config = dict(
    model='masked image model',
    dataset='drawn small creatures on textured ground',
    train_examples=203450,
    image_size=64,
    crop_scale_min=0.8,
    horizontal_flip=False,
    translate=0.06,
    rotation_deg=10,
    method='mae',
    mask_ratio=0.75,
    loss='mse',
    encoder_arch='vit',
    encoder_norm='layernorm',
    encoder_norm_position='pre',
    encoder_activation='swiglu',
    encoder_mlp_ratio=2.67,
    encoder_head_dim=64,
    encoder_fused_qkv=False,
    encoder_bias='all',
    encoder_qk_norm=True,
    encoder_parallel_block=False,
    encoder_inner_norm=False,
    encoder_patch_size=[8, 8],
    encoder_layers=14,
    encoder_width=160,
    encoder_positions='learned',
    encoder_register_tokens=4,
    decoder_width=192,
    norm_pix_loss=False,
    decoder_layers=2,
    init='small_normal',
    residual_init='none',
    optimizer='adamw',
    learning_rate=0.0021,
    beta1=0.9,
    beta2=0.95,
    eps=1e-06,
    max_grad_norm=0.5,
    max_steps=23800,
    batch_size=64,
    epochs=7.5,
    lr_schedule='cosine',
    final_lr_fraction=0.05,
    warmup_steps=710,
    weight_decay=0.06,
)
Rows from block 13 of the encoder, named by matrix and row number. Rows with one number belong to one attention dimension. Each number is 128 + 32 x the weight over its row's rms, rounded and kept within 0 to 255. All counts start at 0. Numbers have three digits each. After the name is the row's rms in percent of the matrix's.
# q: attention query (encoder.blocks.13.attn.q.weight, 128x160), inputs 0-79
# k: attention key (encoder.blocks.13.attn.k.weight, 128x160), inputs 0-79
q.11 077:117145175102141165143124103224133105150103092181115138127113098149109120126192147095194143134193120174156147165108086128146160136138134110044138142138144124127156142058163110124122109085124107143101125111132114123058094059109151129198116171
k.11 093:164109113134184093089158083215152166115168152093097107092157153106123165145137138061160182109140123115121065183136148149108172149087165090042149152089104131120094141112160121168103149144176122158119194113125138113120122077145095100146107125
q.12 115:132127123126172124123153149136093140165173159122090121184131193164108113126192134110084119112167179123145169117090120132110095113136077151094158141157135109124159116117138129140112123102124111086176160117141111144127153146151162066143144137
k.12 149:103171141077111031124145106113097139115130122112141147058148155188138129159105099092139156100119107099130040147159119154111146178126227117138112132122106115121114118111154093163123145130153145130160195137080139160100108075097104145172111143
q.13 088:088103105143090134117097155184143127145077091138125095111110112133119148128081139093198139163142089121098123141171126116181197167098145108065096143132134150120127171125133128128160097139090103110127117142113138139085091103134145193125116119
k.13 111:159060099193197226107134176173170132126148170137103103191126149106101146126164143131146111180162160164097186134111110119154130084140066141092162114142127127147112112182146133126135102087124124142124075094175103077157153137164132118090142126
q.14 083:164151201153135126116173138149157139132160146148101130147132163166124101126156143098132126129138124175161121151094098132112113113168086088111156143126152106117178103124148096188120144033134115148136128076139125176114081071128153074156146176
k.14 095:127182139091125073135151107166103161138123145116097160112158142148109185135106107048142155075120109079130051150139129203150124179105192129101153148125120127115128140062137106149147152148153095106110211101089122151107115074140116103198078155
q.15 094:128149139141131132084165171241121118158154129155134140148143156152114124122126110110129128179144115196132085136104123152142105112160112141013114168140109112132189113158134086169130121076096139168111152097115119160104116037104147105166109163
k.15 099:109137115108171121134160140214161157173157138148122126166144164115060174124111143082157154107176116142097046166099138166145134135123130123040143133115122151129133139126134126130126170094115084135106176070098087150125123071116110098221098154
q.16 080:101102146099086160143107172056136139147143107146097145094173097108121048089064114114166099108093181102150131094087148117148144164108120081211090149175076124136098159124150131088074083149135093164125115135101181190143130160159121109089128126
k.16 082:140139119095110118106117101053080111097155103153114163132113147131115147144107089128066169110092073089108133061146054144110146142113167136204152129134099131127163102126111108134133144144149181135127123111104129181088105194076097175163141106
q.17 089:129110113089131093134135140000117149123141095136112189096130139108157103103123108145117094116089153075127148097141129157099133105061094161254123122123098106118113143116135160117115116168162127096174077176109137084169204180180111132095141087
k.17 089:092090169053102139145105148046168077107106095130164142106156100113118093109156154174112100138124130092128191080124139104146163067118092109235110117121124089120125151150085187104114117137104160132098069141143146119138170173116132148116162088
q.18 094:171124133086123089086128093000169117081152145129125154112128076105143129101126104140130091118094108114114097130115152108095108118121124170255144131103106101137139123128138149180087160130193178145168100118138121089154175139170087106056153110
k.18 098:067143172066111092176139135040165092173114035109131161088150106131117131110117145116114111088126102110150146122091103135150134145145116120237133143186100119123152172108100168089155146135096135145099098104135105102120136133103137129134109075
q.19 081:109128080135138114127118098169132147149079114098141076106133098110125156149140127098115166129183123053105139118179116142133163164130157143056101106154140199140068115102113129113132105154120111058182087125155119105093136199107143188152166109
k.19 081:120076081160127140085101147174124096091143157122126122114130151136176069143151118144162117174122160167163142155112125060121171078198104141053113080105105090149075089160174142147117104116124144126188093133129136078168167138133154147088173116
q.20 076:144152140130153116130186111229136144164126155082160126151102166126111169165171155180045123079108107139122202110171148181127087079126115144016115101106150137132128060141133114123143116135128134112132140180133108105161138158087090117215078089
k.20 079:100129137142108171115095102170066129140093164147158046145125097123147047093129129164134105171115175144130132115144177097100092090110114184046110101105150157160118086125154112131123086135112080091140124157137170171124115092131165111128138181
q.21 148:114174138102094090152167131170168102125131110123174166081121137110178134153086120121118160111108110120125073133115143151147126124142151093090125129133126148125147086101141107125104159113139098153143148111086112170122104070105103085164104159
k.21 144:156099129154135232103099144167131106152133162168115109221105090085118132104164149150142082177149157145112196106110154112144114103145029138094142129117161145119141121158114154101134086106106104117104098121162127125162132151157155105097140138
q.22 103:075126130122164169205161136140094135180112126132119170103172112126110085129161140182093119159127124160158182088094065152148160122129146116077102084159104119119131143086137117052138099128056083126069135141081164170101140158112171098181088168
k.22 106:176118105107110069085129083167104173065119158145109145090115156163126121172115089134116172126133097132140123113205129137083144125094209099083118112064126120137111100134111088174090176149178173135159174171131152203092111143113070116167140108
q.23 099:179142149122137133137161081101132140113149168111130144122148144129118085117161145155069118063116092095141140162103129151082070140155137083165179085097118118094150090109127132106074142129140175142119123142131172148138163138114100091138114147
k.23 111:117180148094067060149117037100090116147085117099143134040140120148151108132106129123121143082113099057160137133185120164115134182111219103163142102101124128107124118078113109143120156207118142106132152174130198190078142113091133134143075128
q.24 074:089133113151107158094133143187141082164135118154123123128123131161156179151145129101149134187131086123090101126136094128149153147141145123058133107147134162107140115167176126154116159099117111121133125121078151149069104049132151147104116095
k.24 084:128070134153186195118140167216183138172121150102099104169118141092090131107164146106168096168153154150111188129084154135182161107134041109060131139148131134135128142166119140124135093114103110136109086109144097083160168122200130077121134133
q.25 084:154152110154082174166120103195139170158128158113167078110163118142091078112111158120160151146129102105108139183142108148138114235118162036065170123158133187092118140131145148067149099136101120064067147127130210168069109099091143157139114116
k.25 081:171065080167199156108116067203128134139160191097114124142114190094134133149125117096115172160154105108142155166196108164112149117147184080045167059134108109114104071172127119157124116141132148114146143178159153122110152129155126112102095147
q.26 123:072124124120094094140132140114164113153124070124124154100090136119166134130071119112151150113139166118151075118100125141181188147122134102138089149156145133171123140094136092098127112091103087116139131115121106137138084112123135122161096151
k.26 156:164081094165142226092099168143132097127149161168126118223105102094109149116151144136142094179148173135085187109109151110139110093155024147116141142116157149134137123160118149103132102091122114124115101115157110101159135163168147123089138126
q.27 088:112118133130133148159125148046132123114149133140162187123141073098109115114096141185101079163078111170115112118100128109129108114151119122224112134073102088113141157161133144094151134139084156188066121139082161177137139140118100162076105154
k.27 093:159167155109070116153150127074147138116084080110148166124092094123095144119085138179059133114137108139131188086130087160148094121079114121194112153117146136131182156120065100121159190161133164131120085122149155152090115182111099140136107072
q.28 080:145091106113123143129123149092110121087147114105093113170118125113119147122143108186095093136084185160164144085113126088125145081133099206143090167134125106179157161148100135131134139119110128161119128135131065124216153199162126130111132118
k.28 092:092184161101074071151137139025099159106113062168131155105108105171164120137084077159096143121093108137113060086138105116138111157129155157205086177169130137155177146099135100113130160097170115137149135106069084170120082135086109176141165135
q.29 091:106168178152138156119112102162126077146095100112130105129096082105131193175097159115180173138159090118111126164157141107176138120203168127107080132109160118150108094103102116140136119120119096192150105115123137143102055119108124156149135179
k.29 081:173144119211097163118132126183102160129131132125081157125117135145168164126145110126154151124101175176147105164058129117116095172107118164049144160092121152142157127080185088141145152165149133130128159087111104100138128117138117112096108133
q.30 104:125117151126116103090107133000126149123145088134121132149101125105127105124034112118182122097126145073126098140115163129149118135112112130255113144119127093152109138158110152126135097147144127125181111140138121093165122112174114137113156144
k.30 093:124126134117101171165142151026123116122147108135126155133150133131135175091129121127131138110100144097124158106043135117119079122116088166255175133099138106110133139109121145111143127130094118147087117092123099075168155146137136167105095089
q.31 093:136133134145172168162145153255097108123126155146133140124136125165125129133194137133131131147145135212163127124110055136126100097168113116002121127154120165099162119091143110153139149102095111174083151115112114167092117099089140109142122151
k.31 106:139148144106157037108162080200151165122160114117122123086108157121133131143087119110121137117149076154128022163149136143142152140122184081056112154115098122123139138104137116151116159135172160154139179126118109177102084076101085124159157149
q.32 081:149123158106137126092114125127131104081164113129103107161102110102128192119126120082152080138094121147078144179125152075149124144147091201133093167090120101136146218124136146162139155145153177178127139088117079077177149145202113153091137083
k.32 087:085166161153120114167134135070171149152127035121109181093149113119138111099102100124125126113114115195121091118097076133136100174126113125197118168183084142158170179111150136088154143085137114171134133088097081096137111122112118139132110137
q.33 084:102123069140087152117111117230114123154075132094163072130144107157118157140124157132142141163154089075092131115183147126152162180119183111000131093128151175124103122150128133111143102166118122076109129158119171140078098124106118195138112089
k.33 098:127074097191176191119095157194138116152130161117120080153126147116127080133171147139141109179167171176145163136103124105134136087155072140061140081147112110134114070183145114124122090105103113101158091152152126103134169140165140122080140135
q.34 091:166173136157142159117147151255145141146099171121116089150161149167096172166153133128147163132117080162115144132139149134132083161187152149000127123138135163143141113133123117135137169117123118111103169100135135159083102073102149108149125093
k.34 085:105144109155146126142082103187138165155150164131076117144126171147120131114127104122157156169147119191119041180150137142129115154130172129039141087160089113158118107138194123135132111106106102114177159141096123130120102071151127115126103219
q.35 109:165178101167099139103154120255140116120122175115149080136145133155140139147164141135106142159134114183119111120168109133145098137170147111000151132138121176131157080164137103177113143091100111141112166107115144191091091100075130102144136152
k.35 108:099138126150187129132133128246140127186138154140097084161107170122102121138141136120146102170178115174142083149129119164145139141158130120000109130147116144126120099149163128120147105111111090097130142124117088157125124101123124084172149171
q.36 095:156102108132134129143077119125130108097088096127113089074123102169135153133123155051208151119137123094117117139142127077131188156142158108121108132107116134121069159099141146115142164137171114131115100108141122106094114140149104193063153089
k.36 086:146094116199151126130100148104175154100115120086118136099131124103188102128137131145151138126114145194139161152115094097173157098139099101177126109181088098111113174124149139135145092137146139180127038126133096055125143149145121147038150128
q.37 090:088154129118142136129172117255116123174086121153143164136130117164149172139191138120120124137141080139103147144134096165116148134102138182000130109136148139117142123099141099152136160158121135118118137132085114115093146084104130140140104082
k.37 096:162080136141183184096115122228164139137149189099133085181123126112113109128168159121178103155175149132126139137132184120129155072121069103028123107116126126143088126174117148105114083093105125136121126133171149104154150111198159087133124131
q.38 094:118134091159128148105104183253123137180110097138116073132141130143114136159110146089146157172167130116118136123173131118195180175130137121000099155150123162112126178146117138131156116115108066116139140126144118137089081110114176133153126115
k.38 109:137098093173201178111116177203158140139162155145096112182122171125111124146168130101165126194129161193092098133103106118140140107158097139025155115137117125142099109182168122149123100053127105139142104090093075107148112108152139125145147153
q.39 101:168156087151114116052120148072139129105157148113147121129118121100135135138029118130133124149093116103089064113148176090135098140147122140211122170104120122149110121217124143151112132143152158147168135145123143108165122141149101164091163111
k.39 106:069135164117106203181132179087140092206116087154136135174132106104108139080143143161114100135129164135155173111044100123164102110141051181178134141181123137128138142149103179092165108107044104122097070101123094098146145168139180138139128124
q.40 056:071080155124158072094093142033098121110152075186121160100125120140127079109117111078166087141191150134144076136101100103150184110118103146227125156105097056116147139129135105159140075061157131137171085130161112116112125119179151128125152182
k.40 065:128131142095162099168172151107167156126103090118128146088195145128110160148139154064156143085120127107105106105102100129183150137101151087180157164130118125097115131110104143176140181126146126162122143077114103098119127095120091129189095056
q.41 072:121106136106136051098135102042140153084138077152151137168092158075120093101092150108077111075176157086129122205154157139160136126063131116177165127122167097125134124106127132163112077099144102114182101155188120082169124171169135109189146173
k.41 064:116145128143167182082166117099104109135107142144154113120162124154098099110168185052153134107116175073090153117109117129113178112180139173151127113097147114121077097107170124171154098076136081092123152097136149101141164111141199139114115062
q.42 085:092106072147136094100099127085121119125133109123098106141112109112142146150114085108151149169129159065119108093164138123098169098118121214165100159151118145142084135139103145174117116162143123084196083143140079057141157190147127165083168108
k.42 087:085081118122135137140145202112180090140119092122127127093129150132159088101148133167148096130121149161140118137058129037159155081171087114174110134138087071141107166137125173093112091077116135174153092114122060079197154146107139156121200087
q.43 093:159116142126104117116134113028143164124110133093117141126088113113164122116048133125136096085111118049110147135159180120131134156098145128253140113105129114129084152144135157132125129182171151111152077145133168121169144183162110177082139078
k.43 104:128110145141108192158094139025108083121089136110152122160107092137166110121147128189108101162124166105111230100126128133119110090140094149217139097132140108117125128118121151104125088149100162101105053149155165097129155179146171139052108108
q.44 064:134112118157155182113108159177102108152095145093122067121130133169079183122149165140178161186102092179105120137153110099123163114142139167098077126111095123138106168165130156101179151143096159120070119113113122122088146132134127213113105086
k.44 062:153090090176149157178122139092149188130098115101141104150123110099125147134125116183123140156139160210118117181120149096151085080089059120103136101162138128116133151129105125114088133134106146134142055143139115078092135124132079115074121160
q.45 092:176144121141137140141155129221100140115145184119129112132168195167120109121204118129096125122111142197155150150123116130104074117166128118028168108135087127115178125133154113158119165087140133141088161108118113147124152121104139087130143130
k.45 106:088184154078129032147118077148131162135122111114128130068150140130142114147102115109118155097138078129127047159175117163140136175106229095094099143141113139093138134107134126155115146151140137135136178148117130177082103058071095121159112165
q.46 075:056127139157130136134101162137121068098125086126142123158118088115113127150153118115157129178180144180136117086120098095119142096161077139108084174147134102130153123094115107165148100079062102183115127084152115133133075152112157167158145213
k.46 079:150182105121101061081185166166112149094157102146102192117126168169119156152095097085132139078110126166117045122097123120129111146137162152102111177101086135122145139074147089143174197130186160157140195073108084120178111107114085150175172103
q.47 077:141141185159127134101116110134145129081117091114157120108112101127120117154093177121145156114157084133131109201122142109171113157193145048144114147088150104144143120120122114123120139087142140204113105095169127189130055111112135124136147165
k.47 071:173176140177090186110151088137091171161112130127076160121122127123137164138115127079118161116073154137144121172091070181141075179105128185116168141127152147130173131076172106142151136151139092109099102099109138135131135138133150117106071135
q.48 082:091114104112117124139125097001132147131114162113128163084147091113162101100109109167085088113082126039114157071137143129092138143077140126253130084112129127108081133140153171080113122198129157089142108167099180094139155188134106163091136094
k.48 089:123104143116087148148107135053147078116111126103171117122119115133141095130165131194110085132134130089148240059148109110122143088136095116211127109128132119125099114152063183112119110153081172143112082158172190107140164195151147140103141083
q.49 076:159119123126113109069089097086122136150091138114103104095140138114153101123082128132153174083134162059132116126130224116119113159129145146182129117136146134176106111162089125114116105166187123088188141154175140091139134140109119164135156091
k.49 079:098094120144091186163105163077098097141135161129139072157144096113162141121175152160145117156120199092120180115083155098084111119147071183165162089132152111137103083151136154094099049138064103087137089128138158081148175148117186149081101167
q.50 091:092139122120085105130141125000159114148146105100169145091113111056179109122051141133109123134123123086113101118156168136139100140118158079255104122112139135136103081135127122141091106151108121139169143141095166133150112138140127113127130148
k.50 104:146086110135120223119137151127101069134126134164141119205107089094122125100172156140108083142132161123119222081088126112113109092157047153146137140131149140128166113155092157100143105131084141090095079123167122103171170191149160113117139097
q.51 096:115154106175096184130114163181105152161124186114139075126169096129102130127066128182141110164090111136100111083159136155157090176122153124081124102152134177151099156199111134098163084164068109093088168157102201171114126121080146158127085115
k.51 093:133102084158135181149129175135099096143161177142144096198071165122092146101143080210091123164152127156122158100124114118094078079149115150080134063132145146145133051173139098112106128119090135101151094166147129131117138177138123126131147162
q.52 093:091120096123134107137128156082092107134128138072140128170141154078160156129132055200062134127104198132143100092127157159113059077121118204175078123157105125169098082131105136117122089152075126114119176168119093043172142178099109125172085144
k.52 094:143155112100070100112130120102089096089154106189169106145074087149140106120100127195089135139136129145123095123110157045088101118146130158156079141071150146144139130139113139103113122121117174161180194155129089145135121126060135166125186119
q.53 090:140088121127101110122104120023142160126178122163070124100132161155115066098093124090165126078135191093159113145083143141127155165105119053255166165128137135115136188119127121101118138109162107098136125103189130140100124112133141102073120108
k.53 075:149103111109153122111130111064106113104134118098140133088166102116154173132111145038111149103101126045089142146172118155160149150128140117195175131166148113082122161154103140151127126142161097111094118119106143108111132129124146139154063125
q.54 110:115160186125163139146135093200148095136137124151096128156121127145111138163208128126098146138152136154161155140093108128133126071193109184061133149142139114145182098085105096160119135056136110166149143060121078160126085096123127077177139184
k.54 130:133175151096129052117158069171125175129154111122094148091163152170131142146111119065153164093107097115136031150142148159115169180105187119076106175103133120140128154075153098161130165126177101122156206115092117160113089068114103113184115138
q.55 086:164104155113148118136139092146126164103145143193105168090163154194115073098173151123137104106126105170135157151125090145110154138103136069122218121107131134089164148138167133136127149100179158147103100127146148149124151089137111086097147125
k.55 090:097107163087179106155122087143179148146085149066117091075167135080094129128123163096164131097141088073131161138192133182171172128091156059151152101164114120092118160126107142149119128157143109120066100131152179126088141104148117119176068125
q.56 088:146070092095099094150124144107119143077142102130091138139137189119154143135169060150098158092048162150132128129107133102095106052101143182153131134137121129145152160153093123152168183126171136163105193123169032069162164126107109139118107089
k.56 088:126147161123108115133102147094094156093110081143165118129130050124149099120122167138130102114099105101076107098143153097122126080103080133163071167170197154120119177168079148110124121090151079107125115134116157101146071108111158167129132170
q.57 095:114078091070122107169110114085143163136114104168081144114129135156137083072159135066147098120144122076104153134120073130118210169047116107133167114132147156065126190096144130137135144148154131065138085134158145135097181118175148119075144093
k.57 093:140078138117197101134122141111157139087118130051156133117151153140117097145162139077165103107126116081106157116186140158143197065145131059151129111172118089110080126164129132122112124108167130146130093149150164098129162142184120128136109083
q.58 087:121130129147165135107137105140137142149121182113167142131157115111108079116136155209102128134156106158133099139126152126111101142118137082122143106095137119136105079165107137091109054152078173135076139175126169105137100154029129144156120179
k.58 094:149150108137114147125120100151088098133108183116141083124111134121125133152150149159115147081152156064159154134132136128082125129129160148094146100052152148124116083123128102125096136179116117090145147183164183130114171168128141116169115121
q.59 103:147111114101132146152107102019097107102145155121142141119180106094112116095161127139132114135090123109114167118124087105075086132122138135253168102094079123080142143137144150099095148171131170118087112153104163115131186173139123155079122091
k.59 121:094158150084094033160161086070146136118129053104140164028139140153137117147093107142090156065116096112148114115162083128118138146103202110197123127158073114102142134122094126125128172177131172140155122142129154139098142126078093152133108104
q.60 087:090078101115142076113100130046123109100143079144122116163083087120147152126132106094127130148160144047092110115129110116112184106102108171225103141127159124116096129127106152164126121132136140124193077135187090073153142171171136162077173147
k.60 075:135125139132115124133164198057164125110112095104137162103139117186149095145120144105150090107103138128142146108062091070170158093182063144193108158137114078124125163111142138116161148090156126141157094097117083063212170129141133171123163037
q.61 112:151131111153192149156122164235076133129123135125094123169155179174103139139219118126115138121107172218148190121103101134105101078162108180026129123153128122125134126116131118116154128129099119122111147112143090135141169142124154124173128128
k.61 124:124178135095108033120122110122090168092123128123137123058152142160149120154098081112132154106108101160129021153178139138115117162106227115122085130120113119123112124094164095162117144135163136137179186152087127174094091071086108133160154166
q.62 077:109149175147159160159131128229145128104118119127142118162108087110081160160127192147146150126172073170095152184130099108159142150154137111039107145097173134093110127099122112129143124121075141171062128118153148124127083124080136161204098159
k.62 082:172170112204121130097148091175077155091140162115123161138102161160131144126109093127136176096117140149134084147130117147102098138117181166041132135103116134159112118093193064146138168122184096098164157136104137131123125131162121114147131164
q.63 085:159160134121125155188165106198128156158108165085132116121149138123117123133137158184062129066118114119151175125107152162100061141122144133049158083132167145151141103097108117046114129153111127058125144143128154142147142157094132115144086090
k.63 084:124153120116070128112078047119087110107097169130128077090125116133160102146116105161103161163131106102147128154220150115087114171113219130125125089096124124142114092136120118155108120163135146086184178190135208208064092117130154139088108167
q.64 090:119128188187121157141107153186133121091122118160111172182111043146119184153112138084210137134138116159130051159097137142128141102142124137080094153144166126137148138116126141174111122090132144178115129098125115079090119077154109127153113141
k.64 090:115141167098164063153169072169170139143128142089099155102092143149132142170076172093126133094079116113114062200110151136165149178144119159078154163087148080082130160093154092131123179110128114146118152078116060144118131112105141111117092140
q.65 084:123106135081094167120095069177100126095124140110112103182100088141104167111163170146147131113111070116088104102148106093087159156122133147090173139129122144115092133127103132090146119207126168101144075175109154153148183145137162151142148104
k.65 102:126121105212096155121098135122093116147113146124141116135114118096134097130106102206119125130130195143182183073108169107130090097152105144128106119118177151136141124129099107084136130205077118128129086166174175134147165165148131135106150091
q.66 103:131185085113150069098099172037119090139157150070152144120170137174101092096151140109106080107162157140137118095159128120116051112094144135203158087104126129112127069123141113128121100186109154125099163163133203095158166142133110110143116100
k.66 093:117127094120100075145107139089164128065105069147205161114172133096147103106146114123105089094165166148139125120124153138067085092098134120176155149156050118132146079137111173171166099109119139150074182123204140091126112161121121119110142188
q.67 095:119135123153142084105169130123128134130134168132100166070173197118151099126144064161143121109155125138173183127107108142106112093112188155145111074186104086132160097088164118140105141096166133122125110081123088068105131165153083135109132159
k.67 123:106134154025129053128136109105161143091100118106100111077165114187128104133165174057153150117121077107111082167177091139129219148114180107162154102139080097103105138119133155196138136118187136102145134112095120122107113080107087142101130128
q.68 093:113110128144159138134147141255106153148127180138134135142110129166124136125137155067179164165168120133113101171173118165117152182132128115000131120151159126140142109177175142110116104107115126176131116157124151184090079065131149113135119128
k.68 100:090076100137178086139144088224173119165125179105136122134092166147095176115150123114120146118138097097108073166145127152155173124138128089022178102131128163125105111148177134137082142122096141138146200146105091145093127110095115115138115131
q.69 124:120097199166162143119079155081137125097137065112107136197139086132081165128112186085191138112136170113124038137087118121138162094151121138163100181119144110126130128100132158103150105054107119122080164081110086107150121112132100114157130142
k.69 092:119181186138081126146171093141144119153137117095116154085084139149170096151042124127132124110126187113157095111056144093145144150150044189099065175125149103144158160106120082097108159119132060136146097091090096171134138150063177126120110177
q.70 102:098114206113160143130113182198110165110134113153147135191102128135089149114094190069168139150118170158090061194144169143149127160126097090044137149106169129127087131178133145121118124113060125164114157169106147176119121077124154079148124128
k.70 091:138131135168137122155141103242112134178114165113150116151073154126111144111116098143094130110125153111148115098055175135142097155138094113009113131141167169146146122130152107086065144167082119142130170143104115210130120132091177096178094153
q.71 091:125145180123170147141101075172133117129158101154107106120103166033116166131095107066180189100128093116097092179142067110151187137168118116083099164141117132139080176105107139087115134106140100142211137121119088148157125136104132119147121106
k.71 102:136099111173125208126114139169071115166132152137128119178100146127169124124114100194142161147102189093149112115085126104122109139178095109082087127119193145119136110121139122089086124174089100092161119185091131168153146143115182145130147074
q.72 108:110142139153042132099147136117142119174142133124120096099103191139192074146093083097139122136114168143192171082041120115136136096163094117150082133170121094167138146117120112186093120099134125115169141113146067130164139185141126154161124129
k.72 095:088167146130107137130165167086049150091174138086117153175134130150177176223116108092148123134145145079107133075111126154130131140114120172164155126116120087098134106077129121147148144161116100085128101153079158123162109122168136116139132132
q.73 073:123137138204108107087101161085120084091095151138113164123107099174191094082119075122134086163144142184173173109115119137130106105132109138161106103141146107109162130110147112213096121101107177109136072133122131099128133133127124128065156153
k.73 122:120125156054150029139165096101169122085134126082106137083147157149117150143140136037139125108133076115131093165144130158130164179120168145154152133109100096122100124082139141160132169110176141120129143084118111091118122098112100134113096137
q.74 120:119130192153156140134088143147149133129130075135142123189108103128093166127089188079142142160111158118117077149078133104180149099181076098103114193095160147118141128130115153126164138093088090135088172108081120162146081124104123107170140127
k.74 104:140192161145123151137190092172090152164126100118104128106091128147124119169097096138137143127128153108157158070056111111128121151131107159068085152144195123161151138105117070079092138132123076124138113114040141208132112131088179111145096144
q.75 099:141140151176094135149156159081133138149057102134119140113123120146164097133111102168060104141082172143165150093079126107141116083170074146179078181103120132099161140109114121181166145078095131145112138105091063127142112142101101142089141152
k.75 094:140167152060120110115158098089134165102143092108083149101144101162134108153126133077136122139121075174165138116123125151155126174094142152169114145134110107172122159070087099173156123078191100100174095090076132138155083103152120122164110148
q.76 128:153131055134149118132137120012127113106128143116087172084163115109110127117140068178116090087130117126120149128166119133110112110074189165246152103150084103104113168120163105118139135166163161116109103120154105054105168151150114138074118128
k.76 115:155110106076119102115102141049180135106091102111124126067158104103136069080154159121116137108102131145131134170159144114104169111142193123233089115135067103105094173132094168162178129121202133119118096108169111053138131149142109173123135113
q.77 083:107094131101130120137150114196110171141124132168082108095147200094143107169112107159102159093114151092166182136086127138092155159134115155052110111159117127157122135102130140071139127158160112103188103141160103162136125128081120136121131130
k.77 074:134113149137180152135109123132106096134141161108097064145143130166143130118139129151143145191113112116114146094184065100143157140144187058090107064156161175095094118176128177138077119151120109106149073173100166191103110082122100119140142107
q.78 096:120053141070201115134143086170084154087162155124139146126149132112076099107154140122197167129159101124118081120175101149088191173096151137060187091150149110116116123171159128095108124170130149149117104138136182137089169119145152112152100092
k.78 089:055081107155149098158111141144171086151078125138189099098107120121094116085161148151103151100149151113123081131124119104130188085158107109114137101138116169106136110186148146100086135150105148154117150137178080172110186159075123102116171121
q.79 122:130091171127172136134081102134145116126148038125112137133125111116120166144084138087163184132112118105113067136120104100143196114167119121132093184128136135124159147125100155103139117048118074169131167069121063150130087139104122157129122136
k.79 122:107136131198085206120134171145122113163153114160120137167077132111139131147089125174148125148130185121145139101045139085160106112181032174102078174123159152173154122142128118074124115117093101136141115119122102146143139169107150149117142128
q.80 111:111171181168128099116146134165158090162130136136142161105103163128209087143120081109138137166142137135182150106067106148140149063153115139108098151133139138177177079113131120185094127043142114169153147070119104144114073168133127124128136153
k.80 126:082156165051115067136172127140151146101122134110116155120137151201150171177122159038156134123132094073109074177152122156147200164125129123121163143121108076107110125099151144208128155085155126092138166113080092129110109066093090115127106142
q.81 107:171118102118148150138074076128126117087096121154115117157133005116097208085146157159136112126124039105046085138209143131119128157101158134122149103090140159099090126158093179122128113175157151128138106135145162104073140098170125133095133128
k.81 101:156097110154127138137093126105182101150105166185107148111083139059129128060110128181108133134109150171132124170121162123099088097148124130157115135072123156125111128141122124104140139135112161182136138085210102071102143168134107137089130121
q.82 104:117089192164154134101101159127111119098096059104122156159148099173106123158116148095163164140111190136153102110104129104118197095181087127114091176126140135138171138124115164137149094051090089153091146108125066118131108140107089141127119145
k.82 094:053169160105097047147176100125190105139161083100109151084101149159130116169104148063148122105135122116139073128088124099165159164133073176155117146130150141142123141113123080137095157093131082148143112073083066174096150115071134124128116175
q.83 108:141117039082139132140179127098132127138105148140113111133109137161134109077166132187046058174112100116077190129197126149119091174097137168151161140099119136097107151144111096105160134182111166108139111147099167162132134092136145140060121116
k.83 096:150080079112154121136120108084180119094139118130138161121151116113065161073168113151123130140144094153134173134181138131092123086112186111189170122133082159193128142106107162133154116118143174129141147117191155053110119101161056158131116127
q.84 085:106134162140117151127165085213160173152167123194132126112072170043161113137043103137112151151109126127132139156079110157149159128162104097031104149132154097141139136154110106159092142061108092136177143089115082167118076130099160123124104143
k.84 092:143164146083147157149188130189069145166121145101073102147112125177115148144142151081157156152082070072107133137094083144140162160140182098054124126147177117111116151092144126117083183156146111086147143136043097152120132085100125106160129101
q.85 111:118144156142022152133138100158140137164111125154138087124076136141197110154115098171077115156081145118171177080058153088145120086187090099110121134130131105163156141122095124191135138107131126114141098122106097151146103204098155174132166154
k.85 088:148216153092091140082173133092070161127131139081046097146130123171141147206152114107142109174153112094132200089127099152146133170093167154178165144098159103116137143065094119134150149166138118071143079150059174127157127107161086113117125092
q.86 106:138165090156128137121153119032127125143133188144091138137129123149125121070160092193116058123123114139132179131114097128114079107085174170234150094140085068108117144113183113119123130150146174076120102128096130081119169133152097140108133153
k.86 118:147139111040120064121162095063156143106092127082105109036157117162134097132148119087142138112111111102142132160170123140091189135111234128196119104137097090131100167091103141166146138152188135094127094116127130086128120106123089173097115130
q.87 107:097140145127103104100151077143121105167181132111101110096128251124187091123121049110148153120157147108182164117092090139097171095152136138126090131181090106181115145104156125101109102093172108100193134114138109143166125155132133139148138141
k.87 086:107119112104094153115130158110084091094151169084111099144149133193178173180134115113201138173164135029124105109168095128118173130129122102150157094135132118107109084118137182145117132161125130055150109184101142128118138082129105182099144088
q.88 086:109106193153140174137122142155118169141133120133101130187134168117083143123139156123137132061103161135116101215092123120168138124154121089087133149122094093121071186091178129069153138144103085138130133148103098148184120136101130085166148146
k.88 087:171163138137118177120151096186090131146090138097117087120115127166134072146120097169142127120130149103145177091109121100149132142137138116052075145132190110121111168116151094084078116186097102109153081174078159165145144111097162134152132096